A small spectrogram enhancement model, trained from scratch.
Model: log mel input, widths [64, 64, 128, 256].
Training: soap at rate 0.0045, 10300 steps, batches of 128.
Rows from block 7, named by matrix and row number. Rows with one number belong to one channel. Each number is 128 + 32 x the weight over its row's rms, rounded and kept within 0 to 255. All counts start at 0. Numbers have three digits each. After the name is the row's rms in percent of the matrix's.
# convs0: first 3x3 conv (model.mid.1.convs.0.weight, 256x256x3x3), inputs 56-69, a 3x3 kernel for each
# convs1: second 3x3 conv (model.mid.1.convs.1.weight, 256x256x3x3, transposed), outputs 56-69, a 3x3 kernel for each
convs0.145 130:083148163173048157150115134107057076167086143139119128156073124108090170128087119101134169122167075111155131134114123130144145127117152190048173150140089116202102123144172134104090160127115109170169144135131113085152106154118169101140125161093113152129152097123096071167082119147137137128136122109172166143111115167087140134077129132097172129133137120170139101129132151112128131
convs0.146 160:146157096059121113000110212101184115129138098142142108152082131102121153076108195142055173137089142116130140148122118136079142116143107104147138156133081096161150151094131103094133136108156094161146093172144085210094162138097109164137115102180109190128110162076098141080107198114095161153081087198156086130134084144172141118131134111135113144114137110187175072151114188104098138
convs0.147 102:148151154147136141131140122136158165083137085154134172078097138133092143126140094141145128171116167093108062106162112124127120118110132123113112117133165164169130131160099126086206120128104107116120104094081168161144093131137068175140165118129137086138151138169124154091113067113059149110150089133115110109120072074145105147138121117161113116107128090135111174110052022088174088
convs0.148 090:123078109129126119068127082096126157129145161107107112117150173135122093116168127132106127141130113129152138127130118094139128119121109138154132164126131099063136150150129127074111135104106160154091120130159110119088075123107154134202147105129143138128141122138155116096142127121129111123145167196157101157131152191123128171165139139103100113145096108080060118159146138087161144
convs0.149 088:100075073125091104113110140141144139096104120094109153125099114151101136121133136130147093065076086136120143118158142117104140154167102163132096132124146113114132168088099192138150095120113132163130121167154139175120156111121179094120113150124172184137061120128138063192078111093064093132117102065136128133121101120080081080098090131128082104182160210106110075120077104158151122
convs0.150 116:113126160128105133206163042148120119138142116129157122161120061119123108061192083123107108156129154119148127212112162084164078153090165106136104159153092109121130111121102125098125142066116159119109112066162113133166116127124145110191194154096158144154056087090123106187143153145117158088129111168174156142139121122141100172125175153107112076133125150131093098124135151151132086
convs0.151 097:099180088066153089141091150171115137108077110133138121141115061140102116164157119055080119110132124144137101143107111183173118124125140102150113092112097126156136110094135165122153140151131122175067133137106144099097150136112098180127137131162163026146155146166106143146054154132152125108102128123129092107105138126102110126131135142123154126131153122075135150112150075141097107
convs0.152 085:146127157119155127160107098115116148116111093139116105125176173115125099188169142105083052095113127136155130236255255113134102123091114151171144127157131131097113150116158182156156087104116072131135117146088151122172146105081137105130113160105182140138148107092111086103125146157139134122070158125151123131113135139126170185073106098151158117099120139135086096153137146147132089
convs0.153 089:130111040055099107078114122195175166104075154141111072062184071130158194144121124130110126119103093144149123175183139115121097127195142098151104090062047096159096183163149107123145120117124154135140102090148171114124103092114143153160146136110148093159118076037100122114040124141175164104123150154135145104123109142106146164080138121168125163127158125142122112175140103119118108
convs0.154 105:147116099088155134106140137113137124146118122140106126067142172124169120142153089132122189129158153162150123061158134062099163089105117174134132153078095169135116150151137141143138112122115140113146160133150118125104114113157114112146134086119121117108199178128117139098111149121119109126124087115206124168130138154106129164104071126156110105125126155117155137191119155226105177
convs0.155 093:119150159095045127126099135159122130161165174174166186123177137171122180139130094203187152097082066183142147139123111115126076109142143135086094149109116085128117100134164108144201109106131142132103121132056124135164059074071105151059178101129164151129105122138134108140146106131234150123092106141151176123145153155126118105093088104115078069113132184142154150160179214120072080
convs0.156 085:102097130089125128122084111151168141095109068129131147144181194120089156152104135045105106164163147137138117141093115115133149189153159152115137123165112147146147198147139177144160110164090072136108158124153141140062105099061127114162091119108060062114207136135106140141164140120132126169152131130127142077142156144116096100081126130139151133101155120112155113112121108126124112
convs0.157 144:127186108095107141056074227086163081164105129138132159087111156119089216068156165136150130134133104156134119107135138141136087087154152116193091153062161094104177164147106170138099139093122133142112116163114088170130160115135101114126077131157155114129164134110126130157131077145082146117103116098150123124126096160128133117121130133140130152109118113089162122116115143113108148
convs0.158 086:085124124160170167200092087129126119101106072090111109172161186101101114089073110081132097141146110154146163145106046078083082122117118122113116146113144132122141126109100132117158140123152104126078116100102169133098099114104115165153137080129063076115146088083100138184149120175104147179115107099112132160116202200098112057114094066095082061111086123144130082104103105138133122
convs0.159 104:165140188186102098147148153133133087136129176106142123153116098120185161146129171126127120127109062128147084124222172092130088147126164097147178121137092106164247141162169127100144134085133107131153191135139086158094142105109126090091121133144217191158106086095118166110125192201148141139178164140114113111076122163133089139167120181097087054167136109148105047096100180190098201
convs0.160 091:072130148154097113110169121143174210133109131097144168114178143127104083136117093153175147109097106151146150179143172163170117147132112113095079174189178128175155146164149164114080095094122156090117088136171105058104118156118113156153160133079177135151138203112151114183108161133095164142175113144116126140160125123149166126122144152102086061101120131160149239160134077147125156
convs0.161 085:135110210172165235168140138152143146105089116150154130132110117123176167144174117104102134146129118129098087162141175141189151139145076125068085108121138074111113093087109076066080133120121168180163102128156159127162165200189159138150124122126201182185155136107093126138129087105088137047128123185166176116120121120128105107158121167127114133157132174153125125202205175178125161
convs0.162 098:124138165185101125131126111130119157108120113098076117111166095136115141114126118081127075160135090100103130104063153090107141148072077130089094150104084206243082125116040101156134140144162104106120108142118124195119184095119104041125128113059115113131075147101144126114155107081120086131105159108119195165140138149133141132138097135121149103093121105124097102127153147113152074
convs0.175 081:122108163154155157155149174094133163104152122093128108135185142101127091137085131119130099107100136168116119147153137150170125143144095148105131085076109126114129150096135157122100135203120161172151125108166129154118138143079171105117147113176120142133121150115119145105083137080155126111096153103159102160120138126135132092140102145185126155115106099119116097104102111179155158
convs0.176 101:136092189109106147160117134162160128133151154152129112078058111129098171148134148121117140079130124095072130096113099166137068173103108111150146164129124113111141137132148090170081156150123122131105127121135101122143050132180134135128137117126106154117146081154137128141096143196162117137148107128113143208113147110155117087146138102123149120159096122102128088137087166150093059
convs0.177 092:112109143158145147157152135137086101165142145090111114184177164159137123101136145141087079080121126145133158089147161137147134130147121138121110107094108114093082118103103162168184135106139151153169163141096182133123108115099122133114053100115103120127106132132081113095095156044112135100127192146090076003152097140118153149115084089184192165101119133128161142095116141113085111
convs0.178 093:127111102088139122088076090095081101133164128133145125135169116071111088105125195150118116154092113107139170162168136135116175151141091153148167040110099147125130049077062098056076131073104094112064117093162180206140128159134154142156098122099137074130153140206085134101019156140120145134104122132130137133127123126167183185143122119101199170142116136139128126153121093116130137
convs0.179 096:142090107147142115133140150142118140160165166095069068122115101180174132083075076121086082088105183128068088115177050175152163111128095115130098161086114101113112114137136109085085122064059102091120096089073174119152093114077158147189151127132115095123111125099166124163148108113144168148110134133072138087101091111144117151154188107136069069123181165125106128137141153145174123
convs0.180 089:133156074132083113154097138064083064109117134129137137140101168102089107111116132166142150102108192095126080133149139126124105130106133114099131138080095138108122120091133183130108153116124140108094113128189114170146107087132139088042152108180229196137171116115112109118134062079139114141188150168109136208179105133106155138109135157143086093157149163119135132118143134116145101
convs0.181 154:153094143134097130144155116119119170138135135134130158122197141151076157134137127097105144125094174161110132134125087142167103092154096162130131081161099082255095133183164087133141097161110095115139062184183113150129155099097126105117140110109115106136144136102174084124108156118105202091089180090080139066133144091104160110111148148116088111105140130166119102121120148097126095
convs1.145 126:152119099087170068077150082160113110195122063104146073119117101159137123121158163125099132135114110157053125121204111180100100109158112159048149154081103124128120128157159099143108182103153105135066166097057123103146171048108135111079176159123118164105164152085161146066095136098132101025116129113142140178131084142094156111186069134078064138170080151142108139126118117086120054
convs1.146 164:117128115141120137122086133144106104154116124125094133075141112139102126132183096135091117133121115044204162158098122165126099112189105095127102122152125143175094125141139105092196123107153113139155101120126113114154101119179135115167122172097118157137168099104128128125092141167193041189100146150138096127094189122091255034117132203125208137103140108079109168133144113192101104
convs1.147 101:211168180134135197114098081148137056151133127129113086119134163077194138124120165072083096085094080181183144144117137108155080121088121141115131141139135155134136122152140155139092119101146118124166096156131151071108157161185110091117122096109100100137060154125058120131104161184113109156117131063139132075121106091161081172142127147148118099140109140137117124145108118104131147
convs1.148 090:155190143146138195104137057144134107076093067143183176122144097080150119139115097100129164084138107102087105177133159106121171096180100106162140124162096099185133128106138100146154097097109083076150134148107164152151087182133087085103133142099062139130099111085106140109128083170112134074118099115118181113090144116162168138129199132136138199134190106130116134118131054095110110
convs1.149 093:132160129173221135067123067033152154126119097114094093129132102141107125138149164090132099102144132145141171148074096168181075138142110119146153149128126089131108123147119119082068161120143151087114120120157181155111085146203121107144107151148157155158067131093114124103159141157124090096115120100098183169117163136105117136060183165082212113076124106153154155119178075148122153
convs1.150 115:150107109115129164124139165132115117141106129147108115151099102162103121160057105085102163166107149174104130135100155047171140134126165123086119139124148111095150132137068092135156160101131126071137133166130132163112158184116154127108110095170087124118102108156153119131127104104055142175160100095221085130128162117122060121176146136179161095098145128122143133158135101120143128
convs1.151 103:099142151134134131097171052138099108176145106151147095088120174160184077127101099114093128124178076122098193114127099069106199145161074146146136127134102128119118123130122115136143124199123169140172141136152070110131142109147189146088113142040131088134124137152076129081156156109099139082139116154124145111037161140152139073125143126067069179103108113128115158130098153147148152
convs1.152 083:122138154163115225105118173118108093103013067152161139106062074161136157162103191188162152131084123179127072116111102138146134075077137118086153106130126114105150152169156123158156030122072141107220108107138142117137146092112135142156164137110114104086145136145194162149143030076187114106143099129135126151138118120169115130133047029125143110148094082103101119148157126096093098
convs1.153 095:139139160067111160108117057163132094114128087023104069098135140143119068142133128116118136137158094037130076148102091205107132165135163084111111153125126190128144125095123121105116137135150126151089102119163113156165100141143133139193211169211127116123201116145130073128120143131157082162194150158108137132052147152064110073115122104061124197133154113117171061134153118158111121
convs1.154 112:115105160105107134159163115118147114122161158090153150105137108096107094126108151101145124075134186101080167150143100135103112162144163136198141153205140128118099117084116133069082171149149098123158068151205118166200055146162081177165142147122167128109149147128127128123132166149125129182117112131139147096130134084164130171146112124126125112156128180200130052194141067127117125
convs1.155 095:136107176078177145120063103106068093136091068051084123143136128104111093118090178067109120131106121155093104067143123102103130171112129157132175110162062153151103131213175088142066152140181182081168095135068179166181145169159162167096076107109113179133103104107140082106115135108151150164143118122156150182115139093112049118125091096124092163195145142096092147075114121065113099
convs1.156 083:171082145098111103115127048134133099129076137109140074115117128151110132122126114066102122091110093122060069153110124094152184074139093081086121149126128092125106104136145150103080140149115175156127138125090069055115144105145134160192058159097116089116117105132098107140127104089140231119113147165132119144104155145093167121110092105088109168131186127092090103139185164197143160
convs1.157 136:072194200121176142137159169158131114138173117162121119118057241079150138123116143175099116105158174114142147117071164144083164132176127114099112116147177120132129130140055148141084110126111198119062102175138145113160105093189124097188124111142139139072156086112121154119132145097176080058144127099105122197109159168088210094081157164100152078140146120112154121130129075125115113
convs1.158 085:091189110120114120081096129210178118115072101086101083103110103152173149159121157025108088149125112091136102085178105125159121097124126119125115139117053107084120153145086097126124144131158129182111140095131181120147156190137162125159183143148086115099188120159159145113185127208132144166121173162126124038070110152105128101127155104138097206154136155080089111134125213163145116
convs1.159 107:184126158142063108108118101140132179168140123081151099118152184091108068119205151076085035107165153135146092080100068171167209190109102132150140185128089118144146151142100145149067085100100187096138115139108179109161135136125175141171119142124079104138137093110109121118188142174177124186138106177141162110101131120094191162152166067130129166132141031095152127151110113177124179
convs1.160 086:098114133192159170106122097147129135138118133131164081198146148124106102144128143128097120189134129169135111148167169121110069174146192140134115065077093170149201128171147119181164121140180144161185134085159111157164076145142142083133141105145131175106124078137170156103073114090110131171051092152145122122141121141100079084194107137075135167100187102081171138068130108142160153
convs1.161 084:176178136103064111152137135040137140119118116104109084148087082087059091129130131111207150089126119121132077168090124104124134196170155178105097087115136160182108102156113108098102134131154081116159111124122141086061104154122120095114120129155129144192133160096157137080189079127081057120114102110174183083157157121151123173129181150180145123143154090176131108111107132157124137
convs1.162 098:092113089083144139111149142133129107137162174127126065119111159079082115114121123083154078161127114113173164190105076080142154132148178179107147116114067093179142053098080136128133173089142119120118176153153130167111126087157127140147091175107038116154127124194070118108142130184095104093157074150139078137107166080137168160155123169138152168138213124170107156172156134119107136
convs1.175 088:124124117116151164097146103071100113066093140105109103122106092168117176139101162159126134065195179094129187173127053115120110146133122107129165120149130187144105157099081212126137102152084078154086083142162221096067065082150085094153071125087169153183098137119131114069068101167134137125066198105102121145138114156156127168156116131126204098169163134105157135147132152096122154
convs1.176 105:166185084182136100128132136175144111169097166105172100155126124096148183148106153117128172122144126158112121113111156138162116123130185173151133139141119069120151147144121169111172134123067062095112219115120168155155143137109115131107148184162093115146091129112061078130113147113094137068139090103175119069154113172131076138131118124113145113099094074188096125107116144125127097
convs1.177 090:116134131116189111118101154172145141107147105129158166154139179088062010147132148095137116112126149105174101100113201142099036109146156119139154166112133148126118163173145104166143133137116226148202136127087095107065063101087138185208120092121164158125112137109120108150154155075172065092136129108061113143122177116084089051100157089120148164084122125206123138111093119080111095
convs1.178 094:082199136125127113100092054140139129142170135142153138086159145145128116166121104151071126178198127161127160126183131182181127140073094170169113169114091088099100149127106166160122151157150135103157081127109103129178154137122136153131167129106199044141095106036134200172122174097171113135147108131115183115127149137179114083090140114124131131172091165170157164160183141109139168
convs1.179 088:083140196143139175158140090125093104138189145163119134066053101118076111149128138190182131136126100129135070191120191113110145122098115169137164146109145121111077144223090104112139152143149042094111173139157100149124129143086116115132129121173105096088172150150115138156152117171063078167134124104120125130118151154165140120181144091088109067121127153120122116143091120095151110
convs1.180 091:104137172094126094089134116138102130152120155170097132165127197134117139141148097142148122099137105105124178144113104143133213101139141117140123153111143113132143136132158157143135115151106095113158110126075181093129121136110142139130151129131115144136078125164160137094091072137144168130125089080123125123142129130071133109148133163112149153151168143133160138116112101109203139
convs1.181 151:144137087138117120135113101053164160078146136083178153158069134139163094126123085093148166126143153042197127255172080194045095183127120186012192137116149133201106097148102091118156177089125093140123097109132067124168092113136108119120113216112140146134184129142138177090190106167153102124197101145136099176070155118107166119129127149147135087142174086132129170136102126128101150